Weights of a small contrastive audio-text model.
Model: 7.94M parameters, log mel input, encoder arch regnet, encoder norm batchnorm, encoder depths [3, 3, 8, 3], text encoder width 256, text encoder norm layernorm, text encoder activation relu.
Training: adamw at rate 0.00092, 4300 steps, batches of 128.
Data: trained on single notes of 20 synthesised instruments, 78125 training examples, 7.0 epochs.
Rows from block 14 of the audio encoder of a small contrastive audio-text model, named by matrix and row number. Rows with one number belong to one channel. Each number is 200 + 40 x the weight over its row's rms, rounded and kept within 0 to 999. All counts start at 0.
After each channel's rows are labels from the 100 clips, of 14976, where the channel reaches its highest value: "strongest on" is what is common among them. Only what is clearly more common there than usual is listed. The data: single notes of 20 synthesised instruments. In brackets: how many of the 100.
# convs1: grouped (26 groups) 3x3 conv, stride 2 (encoder.blocks.14.convs.1.weight, 416x16x3x3), inputs within the group 0-15, a 3x3 kernel for each
# convs2: expand pointwise conv (encoder.blocks.14.convs.2.weight, 416x416x1x1, transposed), outputs 0-138

convs1.131,214,209,138,179,234,244,237,239,201,168,224,236,155,233,193,169,125,176,167,211,239,155,168,254,145,195,236,160,171,196,180,213,192,180,174,195,159,246,230,154,158,102,167,106,76,212,254,237,220,237,278,206,245,298,223,194,184,160,201,203,251,176,212,194,198,201,242,189,227,204,249,196,219,195,219,182,230,142,179,226,227,229,264,199,182,233,209,208,288,305,154,211,188,201,221,194,149,205,244,190,164,197,156,197,191,181,205,209,130,155,192,194,172,189,163,236,190,126,139,96,207,152,188,170,152,164,136,183,275,175,199,273,189,182,233,179,176,259,168,168,171,153,170,159
convs2.131,236,171,225,237,221,220,274,232,223,211,214,204,227,204,217,142,270,204,172,257,244,222,219,248,147,223,219,230,190,182,193,223,242,180,163,153,226,244,171,172,179,178,205,230,224,182,197,156,180,202,161,224,130,206,240,182,143,194,215,245,174,170,180,190,184,199,165,164,195,160,230,153,230,187,150,187,210,197,234,145,232,182,225,308,115,229,175,239,204,232,120,158,210,183,164,246,142,176,219,219,238,157,209,204,316,188,217,159,246,184,218,171,189,242,211,178,289,213,217,295,222,336,264,192,164,208,172,225,178,192,254,250,220,210,196,219,237,224,194
strongest on: decaying tone (86); bell-like (48); octave 6 (43)

convs1.36,132,151,165,218,165,231,216,244,173,210,193,143,168,191,173,219,215,226,222,168,148,188,228,165,235,170,162,279,232,249,190,145,127,242,239,184,215,236,272,215,165,201,211,205,279,188,160,200,252,176,184,154,169,233,296,258,269,190,200,230,196,183,185,210,185,210,200,186,246,181,187,178,115,173,155,233,161,206,303,237,272,173,185,182,236,169,228,198,182,161,249,186,216,173,194,146,236,250,191,252,197,169,147,162,220,215,280,211,114,132,191,160,202,198,199,222,173,225,197,229,206,158,200,229,179,238,225,180,200,261,250,166,239,198,227,322,246,279,211,253,209,103,190,144
convs2.36,204,230,284,216,147,151,179,226,194,219,154,228,145,186,183,173,177,202,206,197,213,154,294,211,211,232,186,167,173,238,177,265,145,191,206,181,224,185,210,192,173,230,255,245,142,235,167,283,251,247,179,124,309,142,197,90,155,190,260,221,180,177,263,274,260,152,197,151,256,227,180,258,256,267,213,179,241,167,267,224,259,172,177,146,194,186,190,153,206,157,208,195,188,260,258,271,249,246,186,240,261,148,267,139,184,231,203,164,168,149,159,324,230,232,203,263,225,164,158,187,218,199,193,190,266,159,225,184,195,151,207,138,174,162,227,140,136,259,170
strongest on: octave 5 (62); short note (62); F# (40); note: F#5 (39)

convs1.234,169,158,229,167,187,165,125,165,108,211,202,219,156,204,178,166,138,172,206,248,259,185,247,207,149,195,240,164,166,154,147,217,190,161,161,119,239,171,191,208,239,170,216,220,216,226,189,205,176,156,127,234,261,228,184,120,130,152,173,213,217,254,212,155,209,169,121,197,197,239,222,272,216,183,193,172,149,218,250,207,236,170,181,151,187,170,224,173,210,208,161,146,179,223,227,206,201,155,166,234,144,227,265,163,187,181,226,191,207,230,254,246,226,182,178,179,170,262,166,128,250,163,181,224,235,185,242,215,181,263,214,187,333,306,302,152,192,198,160,171,173,171,181,151
convs2.234,238,143,178,184,255,184,160,226,201,142,161,264,122,296,182,205,189,160,196,200,235,268,237,218,244,217,226,216,197,206,191,208,125,173,184,207,184,175,201,189,136,224,221,148,235,166,143,208,229,222,131,173,200,153,273,240,228,173,189,189,197,187,144,215,196,192,230,182,187,189,236,158,228,234,169,263,233,250,149,215,213,194,216,127,222,271,274,265,220,200,177,200,208,183,215,184,237,204,257,243,235,293,172,235,159,193,190,251,137,139,233,138,177,210,207,265,200,135,208,255,166,212,238,223,178,226,154,225,245,276,218,271,217,283,208,208,215,194,178
strongest on: muffled (low-pass) (67); octave 5 (49); trumpet-like (34)

convs1.372,209,202,136,181,209,144,235,245,207,135,153,141,138,103,125,284,256,236,172,154,134,133,166,142,270,225,286,168,173,230,167,180,134,274,204,187,210,207,175,186,180,226,185,227,172,205,178,161,204,221,152,230,279,211,191,192,157,146,178,165,191,191,207,195,138,191,201,185,264,253,210,237,224,176,254,263,213,218,176,176,148,192,187,202,164,169,163,274,294,304,176,237,180,185,232,213,188,173,192,211,188,184,173,224,176,209,215,202,166,163,177,147,158,189,264,260,253,136,189,185,154,192,154,227,155,227,222,149,228,212,192,251,253,270,227,221,186,213,206,154,212,204,183,251
convs2.372,178,186,147,190,154,176,159,212,165,192,198,194,220,101,176,234,225,304,195,218,196,261,162,169,152,267,221,155,158,202,190,201,175,181,227,183,244,202,146,178,234,228,169,174,216,187,230,184,161,185,224,173,208,147,218,225,147,145,142,220,176,245,220,160,175,141,133,200,156,174,206,145,373,202,170,228,234,181,222,183,172,185,203,246,147,227,176,158,139,270,330,260,201,236,201,157,149,178,131,231,152,151,170,183,198,225,170,168,158,196,218,177,208,171,201,124,285,218,237,210,190,201,220,183,219,331,220,193,182,151,154,167,199,250,261,218,186,175,178
strongest on: decaying tone (100); thin (high-pass) (49); marimba-like (39)

convs1.46,150,158,139,176,191,196,234,256,247,243,248,192,192,222,244,210,135,218,165,243,187,221,178,184,178,201,163,207,183,250,268,210,184,184,197,219,207,234,163,169,209,189,188,245,212,110,133,168,251,179,233,229,214,201,182,189,201,148,154,162,208,178,186,253,187,230,166,133,211,202,237,172,195,258,238,233,239,235,102,97,119,240,197,187,199,198,223,231,180,228,200,251,172,212,224,167,177,158,205,162,157,186,253,230,266,224,243,254,247,186,213,161,216,242,215,260,246,249,226,213,263,225,256,223,226,171,188,234,204,219,223,164,175,177,241,331,328,302,144,179,224,209,218,173
convs2.46,271,131,279,185,207,190,193,205,198,303,196,275,158,213,234,228,188,207,137,229,182,219,225,175,160,217,194,154,264,326,169,137,116,212,156,151,228,170,232,193,165,209,234,240,191,160,192,171,196,260,192,191,288,212,178,174,208,128,262,163,240,170,203,112,201,243,181,169,229,228,160,251,251,231,181,205,244,215,300,173,143,286,240,206,166,221,188,193,327,151,193,263,230,223,180,267,271,228,122,211,273,168,195,167,175,227,275,178,191,228,173,285,140,226,165,156,171,197,170,184,158,174,219,210,200,197,197,183,198,177,241,251,168,192,210,174,208,198,297
strongest on: octave 5 (96); G# (47); note: G#5 (47); note: F#5 (34)

convs1.47,179,216,230,249,251,292,116,152,149,175,208,194,196,245,219,167,202,168,124,159,148,226,189,242,205,262,163,235,267,256,235,204,205,230,224,171,221,174,227,237,236,287,137,130,219,171,102,114,207,183,162,219,243,223,226,254,253,212,162,222,205,211,202,187,199,186,150,182,238,178,194,209,226,233,192,126,207,121,198,224,196,218,229,188,154,192,206,180,196,134,176,207,215,231,235,165,153,164,145,183,204,189,170,224,175,141,151,219,149,125,116,282,245,292,181,161,179,179,184,188,166,205,190,191,221,182,169,201,198,159,154,142,237,172,167,273,288,255,208,167,165,211,171,194
convs2.47,247,161,253,246,169,198,222,249,255,228,185,200,145,201,234,195,206,198,172,293,193,250,208,187,187,253,202,206,249,264,185,198,143,234,213,162,158,246,176,172,152,232,242,230,175,299,206,211,242,180,190,198,195,167,152,193,244,138,188,212,149,167,262,300,160,250,152,198,341,194,153,264,227,201,179,217,257,184,191,164,314,211,265,210,133,237,264,239,225,190,157,206,250,210,182,161,200,218,246,226,239,182,212,190,196,128,239,170,165,165,130,353,232,305,211,219,201,244,221,160,269,238,233,225,236,115,171,197,211,168,212,161,171,180,229,219,153,251,216
strongest on: octave 5 (89); D# (80); short note (80); note: D#5 (79)

convs1.382,200,208,246,262,171,240,235,171,250,179,141,194,209,177,192,168,233,187,214,229,263,242,228,269,151,163,177,185,144,140,260,246,220,125,138,126,233,159,224,216,211,222,215,249,233,257,216,209,183,199,258,192,176,107,244,240,246,259,249,243,223,190,162,249,214,250,218,233,222,179,117,142,159,166,192,178,161,198,186,146,137,243,158,180,180,213,192,214,202,196,253,252,194,222,271,277,252,224,216,197,234,218,152,188,179,178,181,146,162,213,175,222,177,260,211,188,167,254,243,238,238,264,277,166,195,117,277,259,293,184,217,150,222,232,203,179,217,224,164,214,181,239,179,167
convs2.382,156,240,141,191,158,108,208,223,198,144,196,268,191,220,192,143,186,198,174,161,226,211,288,222,202,198,173,208,254,126,211,180,265,258,184,179,166,214,285,234,230,133,204,245,177,234,182,256,201,218,252,206,157,295,218,153,244,175,242,186,231,290,191,285,223,196,248,128,265,206,213,121,180,231,182,221,204,211,161,232,200,206,227,196,182,190,238,214,276,219,203,166,272,228,215,272,186,171,190,182,249,244,179,201,226,189,257,150,175,222,227,247,256,204,182,266,187,137,120,190,195,240,209,197,279,139,149,103,185,187,261,142,201,241,184,179,172,147,315
strongest on: A (77); octave 3 (69); short note (68); note: A3 (62)

convs1.308,247,175,218,225,163,206,173,198,217,215,194,228,228,212,194,234,247,219,160,196,177,164,170,149,211,214,205,187,203,235,226,191,205,143,187,249,195,168,159,234,212,188,215,234,237,233,255,159,152,155,146,195,263,257,170,177,241,219,253,201,151,133,182,220,154,205,220,190,158,281,352,312,192,204,169,151,122,178,237,268,250,206,185,260,178,239,164,187,235,184,163,239,188,150,175,149,265,258,300,180,200,152,193,193,212,176,155,219,142,187,208,201,178,209,211,185,196,200,177,234,190,226,185,143,212,198,255,217,232,264,223,263,104,132,123,239,175,196,247,264,196,148,219,167
convs2.308,150,200,210,221,230,257,194,157,180,346,196,177,185,319,183,197,254,158,230,223,207,150,202,222,188,199,157,225,143,176,193,190,140,204,166,181,166,198,193,221,213,203,166,160,217,220,262,216,189,163,165,168,172,204,170,215,180,194,202,219,224,164,191,187,215,199,246,201,165,234,164,202,155,222,206,181,148,190,230,178,197,210,236,208,209,163,145,206,201,194,160,149,217,111,157,210,285,179,198,99,194,206,174,224,159,184,200,207,235,209,251,223,207,218,140,200,174,185,187,212,216,193,185,168,185,179,169,201,163,177,138,189,176,183,151,219,252,138,227
strongest on: muffled (low-pass) (43)

convs1.414,227,135,152,176,207,157,173,161,212,219,199,176,236,232,212,251,286,170,252,251,177,229,220,203,252,243,244,162,134,201,200,198,195,295,194,264,161,145,185,274,158,245,163,210,131,240,244,162,180,205,194,183,239,197,186,180,186,130,144,138,203,203,241,164,225,148,210,201,195,222,209,225,168,135,155,241,249,253,274,217,243,264,165,187,224,192,165,262,181,210,265,227,152,304,261,159,282,207,160,172,230,179,219,203,182,167,136,206,118,149,130,248,233,191,210,217,179,215,175,161,156,197,221,159,150,188,164,201,194,197,213,235,189,215,148,203,162,187,259,183,165,239,130,138
convs2.414,267,191,254,174,206,123,230,186,186,170,218,214,182,194,185,232,222,218,258,193,174,232,139,218,246,190,179,257,238,203,170,162,286,164,161,199,223,238,157,155,223,193,265,257,232,185,227,152,196,164,227,180,182,216,146,223,199,305,184,222,210,163,143,223,222,172,192,173,191,182,180,211,155,192,176,205,167,197,133,190,194,185,136,226,206,168,245,258,165,143,142,156,245,195,216,93,169,190,191,232,231,200,205,187,188,201,170,172,261,148,203,160,135,189,148,284,207,195,173,182,121,218,213,174,179,208,127,259,169,112,204,202,211,146,238,275,233,199,245
strongest on: decaying tone (76); clipping (45); text has "clipped" (45); marimba-like (42)

convs1.337,203,139,186,164,231,192,250,166,164,243,282,279,227,231,252,133,192,229,208,203,166,223,193,244,203,213,170,187,223,223,113,215,188,161,143,189,230,210,259,253,220,281,144,113,182,161,198,163,187,180,158,127,167,196,169,154,180,174,160,182,273,212,187,184,231,222,232,214,202,290,227,242,246,275,248,229,288,244,174,170,175,203,284,236,189,204,135,210,246,204,213,155,159,266,139,251,190,185,248,195,194,256,239,231,219,202,222,233,180,200,191,228,209,151,253,234,210,164,234,191,214,246,255,155,196,162,255,258,226,241,209,187,202,138,178,155,142,132,194,179,171,137,158,232
convs2.337,205,233,217,192,151,210,191,232,180,148,179,176,202,196,220,183,185,180,157,183,202,250,285,198,195,274,267,192,249,225,222,250,196,208,224,221,226,208,235,96,213,181,264,239,161,167,221,239,139,216,148,104,151,208,159,139,208,237,214,211,132,191,186,188,251,157,191,121,220,172,147,235,244,285,228,241,195,201,238,189,210,138,129,192,177,281,154,204,161,170,167,184,206,159,223,163,144,193,149,166,211,169,215,102,210,195,235,164,192,97,239,265,257,229,238,264,235,222,238,207,225,191,243,176,151,207,184,164,187,198,230,172,166,198,217,206,208,169,192
strongest on: A (68); octave 2 (49); note: A2 (48); sine tone (33)

convs1.391,235,230,185,245,220,244,246,268,286,216,175,171,125,179,177,115,148,204,187,140,201,238,173,249,174,188,209,180,206,151,165,153,172,227,174,153,234,247,192,192,159,131,111,194,245,249,239,255,208,241,237,240,218,311,177,153,225,180,151,227,184,198,239,158,223,178,239,248,244,232,217,176,142,198,230,194,204,233,128,153,219,239,151,143,194,223,231,219,282,156,181,128,187,163,220,201,186,183,208,132,152,223,140,161,220,116,187,260,222,234,271,118,204,248,151,226,220,158,195,206,228,142,192,237,212,179,243,175,211,143,216,152,159,166,170,223,191,173,173,195,203,183,236,243
convs2.391,196,188,197,211,216,207,235,236,200,201,217,218,201,141,255,193,163,174,195,202,250,261,217,154,217,295,239,170,177,268,171,290,130,194,186,179,190,213,215,271,251,181,232,148,206,195,250,154,174,204,203,215,167,209,227,239,157,166,207,216,175,281,246,187,259,193,227,206,291,131,321,175,243,220,244,206,172,192,217,182,182,227,276,206,220,231,253,238,212,215,193,189,182,219,225,186,203,186,159,249,277,285,201,223,175,254,310,203,166,203,241,257,184,214,158,182,197,185,215,287,219,197,172,195,228,213,253,163,293,226,177,267,257,269,219,242,246,195,170
strongest on: short note (74); trumpet-like (59); octave 5 (56)